From a checkpoint of a small CTC audio transcriber: 7900 steps.
Rows from block 4 of a small CTC audio transcriber, named by matrix and row number. Rows with one number belong to one neuron. Each number is 128 + 24 x the weight over its row's rms, rounded and kept within 0 to 255. All counts start at 0. Numbers have three digits each. After the name is the row's rms in percent of the matrix's.
Before each neuron's rows are labels from the 100 clips, of 14976, where the neuron reaches its highest value: "peak on" is the class under the peak. Only what is clearly more common there than usual is listed. The data: melodies that start on their tonic, played by one synthesised instrument. In brackets: how many of the 100, against the usual share in percent.
# fc1: MLP up (model.blocks.4.mlp.fc1.weight, 1024x256), inputs 128-255
# fc2: MLP down (model.blocks.4.mlp.fc2.weight, 256x1024, transposed), outputs 128-255

peak on: A#4 (66 vs 2.1)
fc1.434 029:128089164100111083120113146121091119110120139169140132146084163117183134120135128110110157122142130141127131128111110109127134111147090115134131073084177131153115151138173138109151130059112150134154162123150100103110130161124110127143109131156157139141119167113141164148108129153125184162122128154162127101150103208130115132105146129077152148136135133083160089120109128150114121131149
fc2.434 034:106133118150097103165117091127136160139180121116102136127187124126095134124133128095099113105050147081128155136133096165140126141103115115118179158123139143138120096168088117128105152185144112121108107108086122137128116106129130158081113156088152118098132114132110112109123136081116115087156162089086145159112175096148149100162102111153141121118136115150144151121113133117135163097139

peak on: G#5 (39 vs 1.3)
fc1.227 111:108139127079160162116104131117148140145190115141146080147120132143120141139131119129105148119123169132123162098130140185138119122128095142160108132114142146117094088122128124125140103140110122136133117104149107127136117135154127124093138134122150134101098142158115131085140149115117143146139133134133155143093133107146134098186132125136144061071125102151137145086176091120147142108179
fc2.227 130:129121109187142108111140100133103113177089136122146088155097111106074160119141136060094113170105137137154132128120104125168168138106138120138135105103138114116128127114111144158125146095085129103135129130130169145128148171078104117110160139117100148145179128133131145159093133113135155097137154104122117134160147106124139147072131115118126145145138121082158057185146130143113122145128

peak on: G#5 (52 vs 1.3); G#4 (28 vs 2.1)
fc1.224 117:145170128149109134122122131140119157155156119122123113131108136145108136118122147150127149138121126156147128136146111137124121150126102150130140087138131138127138130144069157161100133135093161056164146143097128116103109158164120154080148110163156138107162101145151129140113150135146122172125122123139122163090156112138135136105154121096157114115128112104102128110084114138106091130127
fc2.224 105:127100172171156109138090107109119106111135128123116188139161094115128144132140098132128150143131147112142114115130099134129120132151132175112115119129097150097099083147183139121165088074136145145159097113155110135124091160157105172122120137094114133115063141111134125101133149119150125125106094176153108097115092124106142157112140126110136109111131154152138151152155124110135135120104

peak on: C#2 (67 vs 0.2)
fc1.422 110:147121152088134147111136170166105133108118110096132094121090142125149167148159114140109120145127135140130121124112093137079105106142141165159109160127167173136119133173123085105128074171138133087136116073116136135162151188138088130053133122124110115133119115174161102120125136128148184157138160106127110133151176151115077110119111106112136103135118119119095092157159135141106136097152
fc2.422 073:132159160140145121144092132145140170168138124109128126140113120156155120140141144120109120138142142117126109139150140155084128138138134124121086086110127142129146115112108207139117176121119151130198131174100129091169092141165098142120139142068097104143130129153108133086150104154113099134163131146134145140093122113132129105087144070116113100090113110150098131099122110137106159135173

peak on: D6 (39 vs 0.6)
fc1.137 098:138142095147119125103163170115104113114142097100131127156111112142131141145140071125119113122095110074105147144180153156105150148163138171153177160110149168096155136167103095137124089141114118106140106159140107123185133150187103113073109129127177155134157128122182094111137118115166154136120150137064145164113106125119070134128147098112127080118120139100117108113162127136148117091155
fc2.137 097:154102160116099169129162109157116159094093119134133158142131139148105092119115153149131125137150104101117106102146133098085115127149124155138125165158139112104149122167170143138083116118138161153157113145142093117121082126131178168135113111153145096104102134106150153120157139129147111179148111144124129092139128141126157137145140144092118132144111162175125128123111102139152117143109

peak on: C3 (29 vs 1)
fc1.627 102:172147176082148186141152130159183157161102114124128134160151122168113143124120152133124117118114129142120115111154127156109151161130076141152081145146123097111163129119109134137091100139132134067133143114106174131099118135155116139120157079137124133138102135114153135151128134134141110129159109172081162141093099105125119114125073158080125115103126135126131107102114155149076110101109
fc2.627 099:143111098170146138108126105124143077102089191122067162119163092153120159103100127141139108113122126138154144129165115101107148082134119132154140148111106145121123090119109160130165092136109134117143081127174129155158110148138099150080096107160125154173126114047126130135131128126164122121138105124089133089158106171103165110146156159119163106135104140161120154137133173098155171118152

peak on: D6 (82 vs 0.6)
fc1.618 117:114116107153131121121137139097112136158174118140150116121125133121135145158178114131104147094110134137158159113109123133160121149142143162138184113108119167158139090174127119106068134163137138172113172159173120127142118143152138137122190119132155131100171119113167120135111123135147141161110099120099123131135111141130089120141157114174117087120116090113112108134142111095098076101133
fc2.618 088:125132159129136156107146105148144122126112168111129126134107092110109147131102125146124099094134117102099141130128147131082135165132122162140125137133125164106118130141094149148130145137096103094176120133102128087153105122193101109094096170156143129155113169117117146094130110123162107153141108158126128138102105150112140098138146154104111116144064132159099144123172145118153141153163

peak on: C3 (27 vs 1)
fc1.277 096:180149116122141155135170132154167118165123142114145137135136121129108135127165108103107091097093132094140155087111124151122125111119108136172139157094131155104076097098104119151104135107075093154110128128132158161171119138145165065134177141073101149178144132130139148101124121145124143152148159130139132185157130168109137157098076114140090112140160076109116149119185131124120169103158
fc2.277 075:148139113112149148137122130132091097146134151138139100117086122124157099123107104111157123123120108161142082161109133148150120127142138058108143166133140152140152121143089150092112160179095130186085154136161147130105152119090136120145125130119115127107117115105113151149113118154114157154137138097166110098143122137124142103160078124134112151134109099122101127137118135115144139168159

peak on: B4 (41 vs 2.1)
fc1.666 111:104142156113173175126146126168134152116164128114164145144093167102098229154145128147118136154108117132115125110121114156126104156146155140131113136146137142113098120155155130144103114176122108133107150130141121163085137154163122129080120095130147125147113132130136116089139122140094132125160149132116142116129147163148129106113135127146103078110141107102143153126146122168097138073134
fc2.666 101:155147108115072106125116167102121109109078123154107160137147096111127095091143113096136133075129124111156163111132097128139120152129138123138155114144098166152113152122093143088151112105118127123146177119128122111144102139140132121150128150127142146133144098118168121173175109130141160105070121165115125115180163127132168135177159099135154118124131133123144106136170119077167113136081

peak on: G2 (80 vs 0.5)
fc1.555 120:092185153111102138149132102096173156149124086127150143155159151121144117137163114128139133120113135106132141077166132157134067149131065148145115149116118118115125147113128093091090112078180116141098121134126116065156096148174151156118179096137107101084132149148149154129182145139128137115115148139153156125122105093117127127181149099108145135096122135149133136091109085172119108109147
fc2.555 140:193129055152120123151140115108123148154110139097111144118130125126136115122127118157156126124121144092146152125130136132126126148103137127123153072095097150124128126111092153167088159103103122129185143130105115108154107129141110111102135110130101166145160129098118144158146116087167186149118092104105165139180145127149173169147101141137172105120145107114107146102130147089147141160093

peak on: B3 (39 vs 1.6)
fc1.619 109:151145128165136169087124111136160135113142146122120121126103146105112154141107100137107113128122134141121162099135108132102139109170148139182158148103129156147101133142115136130096131118113052146126168123114102118174161147150121095094162117125141134152145157140146130121142087148152126154130110145116151160146170190140106113161145165110147084120108114113135128127126144140125119080225
fc2.619 113:103143084153134100159100161181104122115112142134156128069137135138135114115114127154155125136131123145122103147088127103112081134119136122128115115167126129134132100133089175119188119112121089148145141149145131140108119111115124133141141140178152126088095101110109152096105148099108151154194156087122103081128133179130118122131165108160106113140157102099107158133133130111151102174190

peak on: B4 (25 vs 2.1)
fc1.129 097:112138124118151132149153134160132127119146157125107146113114121142130119128124082151127096146072107108103168139136141134076160153142129152125134130085104123078128101134068100160096124121114055140137111162157103155182130108175119059083123145147157148164129111092157116136133146125132135134139142115124135139136104165131138120149129128169102116137128124065135171162174145134109124109179
fc2.129 123:137105108125125132118119136178115111088139110080141108130158118117109118126177154104104092134157121104139127130145130139144127139122139139138116132152126131144129151152103152107110105099157124115118116097073069126153133136139124132146128128188085126147140125068137220137153116153110142136151148117155176102149125150073093153136123124167075105154089153127137128101122067131121109163136

peak on: C#2 (25 vs 0.2)
fc1.286 109:170107140066127146114150105118131126118117133084135143140102149096150157121130086110127096149119136149128123088105085102107120125131104161200118160119133132122123150119130096090138090154157096114137150048143143119144127194138120110103157103157123137144154125109138156153151138161151185139172150132140122119163152149116122102176102139130168138146125129126108111154138134129097114116143
fc2.286 133:109133158153134107146092172161095150166137110152112101125138140156178116164106148149102154126138144104098115196130138129110102163098122124100142096126117155125134110162124153112132155100133143122138105185099136133155113098144108128123130157100088122155125096166118082097152116115102097191089128116126173144137146132159094123078150116136097104115127112129136114120120115105121124154149

peak on: C#2 (51 vs 0.2); D2 (25 vs 0.2)
fc1.171 127:170111130049114143140152123116127131127101125090156114118157126113175153121132110100127114118114163162111103093102098125114107145129128129161073155165109134153137116127098082113158095154145109078142181059132164124118153158123140112109144094125120107136148126131136155133164122144119183148158147133145140109155148154114124092152096130120138122136147119127099105136159123107092106115153
fc2.171 149:115130164125143145112104122165116136154159122129114133142135124150155111147093153167099139120139119119105143181111153130120118151115141095099138062095114146128116127201118160101133142103116142160136127170115109110163110093132107144094142151123103099136141116154119059111164113109121066151116116121131159104097155128114083136103142141158086075096093135155155151138115132130120136147150

peak on: C#2 (78 vs 0.2)
fc1.270 130:142107174076145132082128132148118124120148098087123132135098150130166178143134101131123119136126158159120140111099085155090100150136109165171107144140139149149113136135151102076143093176151118098140137090126151119150127182131108114088147115132126099147132112167138118148149136140138180140146162144136136119139175170111123118139096129119128100135132128133132108151147161134061109102152
fc2.270 160:112118148108099130094060179142131142147164123109130118145133150142170106163127167130126118096120130132127132184150152167080112149117092121138121096142118163099126113110119124137112175117121129106186140151101107116151130131163087143102116155075107116146119137147121070127145121132138132156096109117134158147120155127131125102124139145107114086119100115146125141097105101122136150119158

peak on: A#4 (38 vs 2.1); A#5 (26 vs 0.9)
fc1.484 102:062120123133153150132128130148147145086151103153124124135101175142156137151161137137101141107127120135124142135121166116128171106161137125099102138112157119169128135110133099108130109112095130158092114130109120100149142111130182117143140123134141111121121150164152061110145139124099083096102109157122104133103128164140095114095086157134119110122135102092141136117126122135111152112166
fc2.484 098:146149148132113109146158144134106140109081116167110151090155112134119141144127105139125146121132141125135123108100115125124120149130131170114120130137111195140112103126140134127195086130141119180134068116192131107117098154135129107113122114180141135094081117110152141134087154120135135137134106158119085107115080113104142094137139120095113137079126162125121137140141108098139130172138

peak on: F5 (67 vs 1.6)
fc1.705 107:138141135163126174075104123134149116096142126102124101147108155128146157111158103152115116144095132143112133116106104125090166120182178136166150116111160152128076130129091126139100147113099069153138176100130115140180140149155122097106162105127143120136140133156152123115146095119141127144169125144118136131151164177134121107147155171132157070147124127082149123129128145138114132107206
fc2.705 101:121184070118108119109093130171108144117134155147153122095136131128110103110080127174122124147163094156138126147146138115127112141120141103125131113124151154125100122144105187138178141113112122164134110164140101096108103129110127112113134106177141128104128094124092110105120136132090131123161164084133101121121118154128144147139158134169131153122121117136097184109137154165151123200159

peak on: G#5 (46 vs 1.3)
fc1.218 096:114124121142145109109142175136118127162156173143135090130096146135133134120133090157114148110055128122134164142105132154109148174142143126141180103094107168095073111127122102138070147117082093123113169114147090145169139125170135133121146156128145163128113113123165116126110151130120170160112144122100118145140155141157101118137157117156099095121170116110137121138149142133123155103142
fc2.218 092:104111120132093088108130140157160182134095125104168114119090139152115132086130163110152121116118127109138141121117123127087145148151157112111146117150124121145132114137167197136132132130132097125110151134111172119143135120091133147140127194126145123130083165125104122149084098112104124123182128125148156108122123168107109125126158128130168148157125114173124141132097145176160099138127

peak on: D6 (40 vs 0.6)
fc1.4 120:145119109162132158096126128100100132105153117111121134124105134100128153178129104149099093116108146128120165111140121134125151115149126138179152159105162153146063119163124130159106130138137112079150125092096106132191157172134121120091149132141149134129141144133179150136171092146169125161126106149138153177159126170115086132153129155084121074153095106087118138119132117116111152102170
fc2.4 111:075125135138140130147088146167135111135156105156145098124157135147101148126130125134137122127113115140134130141093129109114107154123150117098103119162116147105118118123123111150148093121143119162107140159161097140114157119132162151125122128177142160115102138095100142104094138128079185167179123097151111105143117176143089088151159111163112120138119086116101183134170091155117128137152

peak on: no note (98 vs 32.9)
fc1.402 122:102169117115110103132135159096158146133202127103176162144149180137126181181205131148127139132124123105130139117142112119095097133144121135111132117125110157135098134115104135163124128171163104117128126132111095139146174131156151153116128151145164129102147127154146152109105112096129148109140133124119122132100102153114070127138187080130080121099141135119131112108122153144132123109150
fc2.402 132:139102100126147126120126122134106174099142099135157181159146215142121135142096148145155147169083085079124081111107128119082127125144120127126118133162198140125116132098153115177118123129106082127125139156124129164141174107106137142160105134126126141103104113095128171104150130104152115106127093144131146109105127132151106154124133112113108161129109140149105133147089197142120147133100

peak on: B4 (72 vs 2.1)
fc1.33 095:132118162162133119090150089122104157152182174096175127126107136122141156113139119133119122163113172112173139099121153122153128134147154128131141110108113120103116118136092119150103155147084116175142175133149127120158084163183098115107151131113111110139127136166137102104150121139140107129193112126114135123111154125149154133154136127120136086089148122101139124106129114126105150108128
fc2.33 096:114140154136069114140065101136155088088131095114073121147128118121134115115112129122152111135169119145089119176129115096119168144109134119143134159122113132097116168100139141126148153094149087111122131172095081114107158125154134101135123148147141132128126107110110146124137107132107132123128133144163138168155125131177135131125163189130135162194086137095139161091159115171142140140136

peak on: G#5 (54 vs 1.3)
fc1.408 096:108133124150140114130134170160103134144144159129150112134102129170112128118163098156101135104074123112144168153105143156097180162141141130129164090085105165083113136150105082148098137123098133117116142123158103151191158114167113131111120151149153170135122118134188089123100150107124150141100146110102131133147138153178106118134161112137108113115155117109129128135148159150153150109155
fc2.408 123:117103125103113101111103152113152161129098100091132116122109132143121126096139138136145132122131131094119125117133144139092148164142166114094141110146109109153155108143181169139148104134154128112108149103104143112131143109106147166142121186120139103105112187124125118132089097096095152155181134130149176090146139151082092134116167129135150130154135122175104125124122118180161104126093

peak on: F5 (30 vs 1.6)
fc1.745 095:117149078132148133126153116126117097131132184134141142139139131114111134151144095128103085147061113100093156116122137119086156122124123147143118120087126120078113103136098071167117132149128066135132113140117122149211152110148104074082134156160153159159131123082157118148154137124148130134110150121125128145136081175160126128137113140143123120138134136088117161172162123140094131123160
fc2.745 108:115073143105117126143119140187102093086127096099124113124145132105104118127154153078142103147166118103130115130130131116143132154108137129135098124143139110127138151148133157111122117095134127123135118109106078148125105139126142139147094138164094102149127111098143223126161124138114136145171154112143180104159144150097108143129122130140100115142101144104163127098130079120121131165145

peak on: G2 (37 vs 0.5); C4 (26 vs 1.7)
fc1.199 104:139149110158139123155177139143129182148104129114161097087149167123137120119175132154129129145081165121149136086116106154115107134139121154121112106093106125163151099096108091157067132103100107123143159104175093105103145143161135109114152065132123129096116146141157080103114130126150163137122093073113122173154120131154129149133155100128131112118144067116088095106162129140137154120126
fc2.199 088:124133104101142153152149152104163138067090149125105140083113145091090126153152131194161137097115109128088151133141130138097168118140159155118133154131124139128143136171116124126142109112097129121140078136108111086136140128128140091095077147155163108137141148133137149154134099140110120150086110126095111170150073154130130103140165165116088128166084136129122158123168126121130173166100

peak on: B4 (45 vs 2.1)
fc1.415 096:091125121130138130150154115124132118123158110139121165161079146109162158137150060143142130161124116135101130103103129121113155101150131166164139164122177132105164123163130099150117112190110092159125090167161134161160126133134130094078107148131168123146132099124114072131168126125139130090159154111078102127095106154159112118117092109159078115122108157078146142131160178116108099103154
fc2.415 103:113133148155122123129125130115099120101073119136133138104187107126144093118103134146144122151168122106153106120123107138127102092116128137150100143186107147108118108157143098123141139117122156147140126099151119135124136143133099168137047132141107134124139098078138151147178140102144122118094133162124122126134126143142143151175107151083099113150113131134136135129104105124170112160082

peak on: C3 (30 vs 1)
fc1.43 098:130162150130135139118120142110178191141145135156158093122107160131120170143165136130105129144078148109139147099141100172107076118127152117115128125121110143117077086116115125172081162165121122116139166137103169128109163141130147142122167116133128091098133162179127080108111125151084114136167106117105156184114139149143146116113124107092145110116183091107104150101157083144119144092112
fc2.43 073:158117138135108166097132120142085110131140107136122149182127123107125099142080122166143154131174132125084103119108135149151133122077108089095124128131146147148128159121129124100151111149138118108114141105100094133095105099090111130167144121148138111078125137100099164117099126121134133109147121185130143127116174106166135167114115125082134173102109139124132096168116106131112106156116

peak on: B3 (39 vs 1.6)
fc1.27 092:145120170133179179164146124177174120143137117131105133167097094144107142130152104150130140142116135097088096111138115163095174103151134191116142188144163105133180120124159106143104109177080075120109101157132133117130125138137122087115137121095092104141098131113141093102147128122109123160155110160081099156101125140121119146107082120096061134069122133090117129133150155150058117099168
fc2.27 091:101098113139086129144116110110161128095136117106112154075165104129076118129129106165155084123140109079127144098099116120121125118131147126127112116154097120097105119159119130151171088127159101118139130098135099156134178110135117157125106125212135163150134110100177167141102125103138138101142146104178153085129117157124146135142172134107149117165114172165115155143165119131151171176127

peak on: G#5 (27 vs 1.3)
fc1.291 113:132146106152153111124111108110137173125137134163108136172166152134147134133140108138131154161097144134137096110153127130120147135115120169120121144139121133111143103111125135135107124113095117129148166189126146146133108137169130152102148077146132130095141091098127126125131132108101120114129114143132112134097149115137150131103139073132179133120164116117097134140127148112098135110102
fc2.291 120:117127196162132112089112127089127094111124110139108173151154106099158136138124118102133143129137153156162151107133129148149133123125099169126091122132108140138133110139158129092166102085159135102150114071158151085135094168127131175125096140102131091094105126107126141133176122167163097098116112183136099139124120117104142144105134134104141104095097150126153113132127140098121107139125

peak on: G#5 (69 vs 1.3)
fc1.532 086:106138109135130111104177151200099137153183118103150136121124120159110147134165083155105123138084113096132136150115129133094171149151138171113152124079129123106139103166083079154096115137127130125116110157172093182184138142168118098115138136164141154139152085097195103121115160130125126112113146094109127112142113143136094141107117084163117108109131121086130159159156141120122131092149
fc2.532 094:133126135123137128118130126137118112075078130110151127127161129139108116130169155127135126121169103103125149147130149110138110133094125126122127144158134123113182134184156135117091105146131128108113161093078120121130128098118125190152108185143099112104145171075110158135109099130119154153159142097123185088165159143110105126155156097121117140170119104149120134144133087170145138152126

peak on: B4 (37 vs 2.1)
fc1.714 102:125140164147124140149154125184128145129113156100138125141141161167098174134196130127129119141129108109116113111121141137111137129122138124118143127128093126135133146138114079131126101173117156141065148127135105143084149126159107140138160105127124137109177156148167134094109112121089117133144163081147163126140128175147122100118141078113131126135132133129097124088091110187126135080142
fc2.714 098:120116111139122127100109114104109161153128151159123142138078133101124141133100097127133137148170109108156133121139145136156191119105164091113114098100137109144126154133164106103095099130113134188105150121134118147114146115097157137139084129136123117121144139147117135152157095157136110127105106158151143148164140122159155154094087149133122127147115133146130115146113110132107147157094

peak on: F5 (31 vs 1.6)
fc1.6 111:121166122129137182112146108086152146113121143154134116151095131109127159169134122133113119155136127155141152093187131143135135110153159127157124168136189151131123105141128122153117133180115135126128149149094127112150136158127145128065120090082125131120166120129128114132192094125146103132105133170091114131104124125149150104146090132104131097116082103161106146128104136113100094102140
fc2.6 114:121115143081135100104106151087112130157098089116121139114118095127153126114114148129123146119139127115156148128169106169136098146125164095104169122137091165134121152138221124095137100164171201114127140096146122108119103121104120194149106153126111116099119145129127121144115124109108165138150129127110140085169144112141116156150132085105129139137150143178128098141107157165181113127082

peak on: F5 (36 vs 1.6)
fc1.756 122:114133108150130186088119109095132114109150143083116126147095147141105134145131074151125102161106120088103177110143124125078168118152158162150159131104147141106077105173110085163118135125135098131146128114110104123175142137138135117069119121154184129142143165123171097139173082115141109147118138145103137144125096164142130112152135163077133099149109156113133149103117143155126157108165
fc2.756 139:109112115104084114168140151128126097098079103126090133098171110121096123081090144116143147141146142130169125129106097112133120160116149129121103112135114153102115109122196150118186126092135154147137122139175098115115130147123145144118092126146131125107110102084108150163166130112131158126158132126153132104179137144142158127170137142134137166179121116151158137112146107125197116142119

peak on: D6 (63 vs 0.6)
fc1.343 101:176153145144108134110151132131123138161118097132123134138131113141141158139161112118109158154116158135170122115079093111110128131129142158140146124084145143141140123156126131129086133136151110133141193135150150141157118175151114130129169128142115165125115096135187151108094137162166135137142123166087121143121126106104089096147087126111171117119083113092112089134126122088066114094154
fc2.343 075:131105118162152121084113115134089119083135152137158158136115147105114163169123095145118138149155124114128124154109134095127169145124142140122131123080148135145136129148110184163136135103136109153154082170128132101127125139121103102114074154146147124136114116087132146099145111116126105126113128148139156106150121160175149111115150168135095123122105164088092143132175102101087110183137

peak on: A#4 (36 vs 2.1)
fc1.77 025:147139151103098112180106117123094172139111136161143128126139143133136165115131145134109127125148129143130149109128140128142115143127161131136121120136117127132143171124143154120143105089100133187147131130146133107152097113169184164145185068157105122151112142119138124140148143117126090149137129150129140120108085157146085141133132118093122122142151153140107114071139137140102119132103
fc2.77 031:130136131130128147125131109108127150112172128141136139113126081176120124169121140122140105099139097121121101161152113110133112118150117114104174127107118119107136090090115127133099113102119140126130087115156107162141082141098079120130090109106134169085137072118090081099147150143127138097121132131132141152131135180148114159148135092145154127159115083101094107116158123092150120116119

peak on: D6 (61 vs 0.6)
fc1.80 119:087112131159123107120133135135099076135155101157121142151100101100169152174155085128120129132107131095145148127133115128112123126141137156145147149093101115107123176154135127108084116120123125124086117156148132116153168156151114123102170153121132144131126131132173134091139118143163138129117175136116160155134146119126073134125118124117127130140120146040148114145141104129137113103127
fc2.80 118:102100090112125172080121102097124102082120126111156140131136159134076138114143125115125105112128096118116161114150131095130204100149142163140139187142165124090118117135138131161116095128101126157147105119156105146129117162140158093087101125163189128148139142102114130163145107110150114153119129149094119116117079138128156120143190201147143079155120155105133175124117129134137148124120

peak on: F5 (68 vs 1.6)
fc1.86 126:129146113165133169083108142149104135108157145096152119178094155153158162121165146102086119155106171128168104128145122183108156103175154118143109151098176129097100098101136126152125118137108101100134133136142115103129141152144107115101146102099119109128119152154127108085128136118142140116190119110126152126139156130132136111111136147096154064142118118099093128137143104129126137092124
fc2.86 118:122179111105118150078094103103128128114165152114128133143103151097122156126154130146114079118148102113137164125151139113120147109135102107114127125082150153108078128128132150133165145118093128148151124136135097112151104145161107092101128148132122141151168135156063103099142117130118136091155117137084127159101089143150162135106156181126131079137108110133128173099166141158111185123154

peak on: B4 (58 vs 2.1); E3 (27 vs 1.1)
fc1.29 096:123114153112173103142169140144150117148148105157123136159081123156160132102109090151142144146081114106145132122165124140109113156144173137166126137134105121093148141120153089085073119173100122134112152169162124120126147157136107114091144113111159154113092130137141103095147160168120148111156160123038122143145152129152111151102080101152066129139141149077155125102154142141117101106118
fc2.29 096:090154108125121135134112107122136159173144136156107156148123141117156133108123055096159084160141111088110107141118120166114124143109103158104100125122087138057129127149099118136136128124134138110122103165122195153140142127102163119094115138146128142144128139142123128173142138096114131086132170100123178108126093106145166122105128165102132114164100162139120150104147125110156119093095

peak on: B4 (25 vs 2.1)
fc1.94 027:123127176130128162142163113112138143134105153139137086156160129143113106157105097129150105128160126116161138118110144164148093131105112129137122147125123123136136141123099104094099123171118129102104118093144138151096145099144110095128094150147105168154145085157118113100099146124190124106129144127134149125146182119110125098118087143145098120096136111144134132133180107158143144131121
fc2.94 031:099127090156155118132093169152128096139150136124142132102125183154121141081150097146140148124160128132102080143126125125112184163157133119161123110083116110126177150142142175114159132133138130095132161133149128110145097121132131137106147096164133104113155161124153108128177102130117169150123125123164125140112067141090111163161132100084124151128140106134101129100092136128083122140090

peak on: C#2 (48 vs 0.2)
fc1.427 115:135114139093152142118159135147138127102151111078125105129144114121118179156137085133123088118110136138102106135120098116094144125167137163160117194153143145124124105151116072121125059158144106072130116086094142123151159214153119140096147115150161126140110161118175133130143121163129156122167152111115126151163116157100096100152113129123108116151111151094113117152169138163079152099159
fc2.427 083:135111131139120150122123163157117120193111088163124128139120133150140138141137164129107167101117128120145118129152126131120153128116153123117136114110172137150112105111126171129076121133107137122123163142141125131094120133125173161138171108065148129099089115124097118105146095147120143161138114116155108100139175148134096107111121073123149109113154057159084128097106079122138151128138

peak on: G2 (36 vs 0.5); G6 (27 vs 0.2)
fc1.335 102:119103111158134127145195145141125181150151108145177143128117129139184129139164094128133166126098159120135116104101128159128113137144149130103108131125124111175172097138143088131097129140111116122138156155164170098126110135121152127147169103125143075113131146140144078107136135125142137135142105118086125147114116122103114127119091063132065114135135094087139084132141100101091081106156
fc2.335 097:101132119167133137128142095099145109100116151141090192074132150096129139101134119157138146132144124136125170102105106126147125096130159132151152092085090137148130125168109122116169103112167083176138138122133091127142145141128118129088084150169134129106122159134110108132159096108155114082123099141123132117135100155158159139171183154109128075141106122177131175147139164145157133110122

peak on: B3 (75 vs 1.6)
fc1.586 110:114131187101141124135128156155148159159121114149103141129121096142103143141116124115085118135115117137160094136164083163130146146129114149106109142146149098141139181115152098110094126144161121131097081144154108141139162162137103132139164130142105136075090112118137120154125161157124138088137141120121137098111136087140095100173143119095099111064110170137106118154110136133101103113132
fc2.586 093:130109107133140154100134151077124162155174148080111138126131139097104142155113086140095132115129111127119101162122109163139143156136128111079123094129150142141094150178133137115167172144176148115123103159116120106151159145127105133138095114141124078127143148124082097122127118112102130121117123119142118110073118135133113114109141146153125130075152144170084108121114140149138117135114

peak on: D6 (48 vs 0.6)
fc1.651 122:128154149141117183152155131109129140161131101108109138136124146120126164154161103120074127094097162109121149104121134169132128139135144130169167134113140156130093102141097095159092126128086136128114130103139125137159140171129192130110156139093121127119135141156187130108160092119154130186134128116137149153158127138130093105136152135118116071155107086072142113112117096108114109080153
fc2.651 100:085107135149156116103149119137127106143102099101144111124128123112098140168128098160136089127103083130151111112141072102089131154114151190127104156153118140142132141168102127143091092130102153143135129149166176137171115150163121137079143107152145135112142138103142125125122140159112122135120174130115106156106137127089117131120125105130140134166116114087105145159145137161105122108157

peak on: F5 (64 vs 1.6)
fc1.441 101:134141100147168197142117157173115084102125131170141084170140138177161154132142123112088156133155153142112146114142174137125172085167153109150084166139144147124142087104081098130135097177128150160106144120109140146119129142131146100122133108132111114120079155124140141093134113103127105140151100131104150123155132151126105097138099148127107089131099121104122109118144084108116155117154
fc2.441 095:105131099127130133127172113116126123136160110170093130140116090146109137091129090078100121142150146137152140143123115099170142110133189120128151120121146161110094094171171114142129155137138151176122095154154134094103085158124171080059155119108128143129167126173065101129106126103121107109164140149109109106135109100144176129112107134127130119126153134133145147117134123081130150143110

peak on: G2 (26 vs 0.5)
fc1.497 026:176058109058122162121177095141109124102079128175151144118157133124164144106103141107097120092150117166129110117176093095152135158114093120142135127138139124164126174103115137124100130091151153138168133136134140129119127146157150115111153133128132126134100160135171124110149169111189123159111122147169159131155126133138090126100111101120131124120146136124141149073135100155126113114076
fc2.497 031:118140099189134102137124135123143143135184124114109139072128099170085112125146114122124086133095157145094160133137100126173146121094156136153172132112133155147113109129106134118096165130145103119097116130143138119117105090156105178123073173128115129141150153122114135130151102161119160107134174132116090092118153132143142088137126123148148103132132096138103120142160140127119111149156

peak on: no note (72 vs 32.9)
fc1.425 114:140156128099137133149147171152162155183174132140180166123154160127165167171165139148122152121125135128132124101132119109143117128140121134143106122152146179170104136125098135154113107181126122133094097134119115168140165129141165147121135103096123161077115101127120148110135133159133135089146131107127100131099122139127087099123117084127083126094129116143127118108110124118102154104137
fc2.425 089:125103103108123130134134114161085131102149070123152121120117165079118120153118129131132122138124092146098094166148163121124168154121101153121142121135187117111163146097124164126142106097084123152127096155116105170166185122124137107121095150140139133108114104088128185114157134079139135133092093137147147091123159128143101149139151119153102148125109166098129126137104144137110129200146

peak on: D6 (33 vs 0.6)
fc1.469 099:141163126151148150102162111102145131102113118118129124167122177146151149157167104128111132128088127139132122093110125153094140089152142143169141134111150118157121102097080100096098132154115070127114183119158148113155133160121145101143173093120184096130119163141167109112156100160143099139158092169082120164125118158082098097147104135133143113131127119108129113128143125104096108087163
fc2.469 075:099128120109123101122098142153123142121108125144150120070110160134114112138149141157122154083073137173162136130094126113114144130150150165125130115106101133133145094127119110137100189128082135140137168150187109154152102114153132150118136149083128207101104094142105084083077163107119139099108144100131083116142121098163163081149137103148136111105131099156118155142180143106161174151144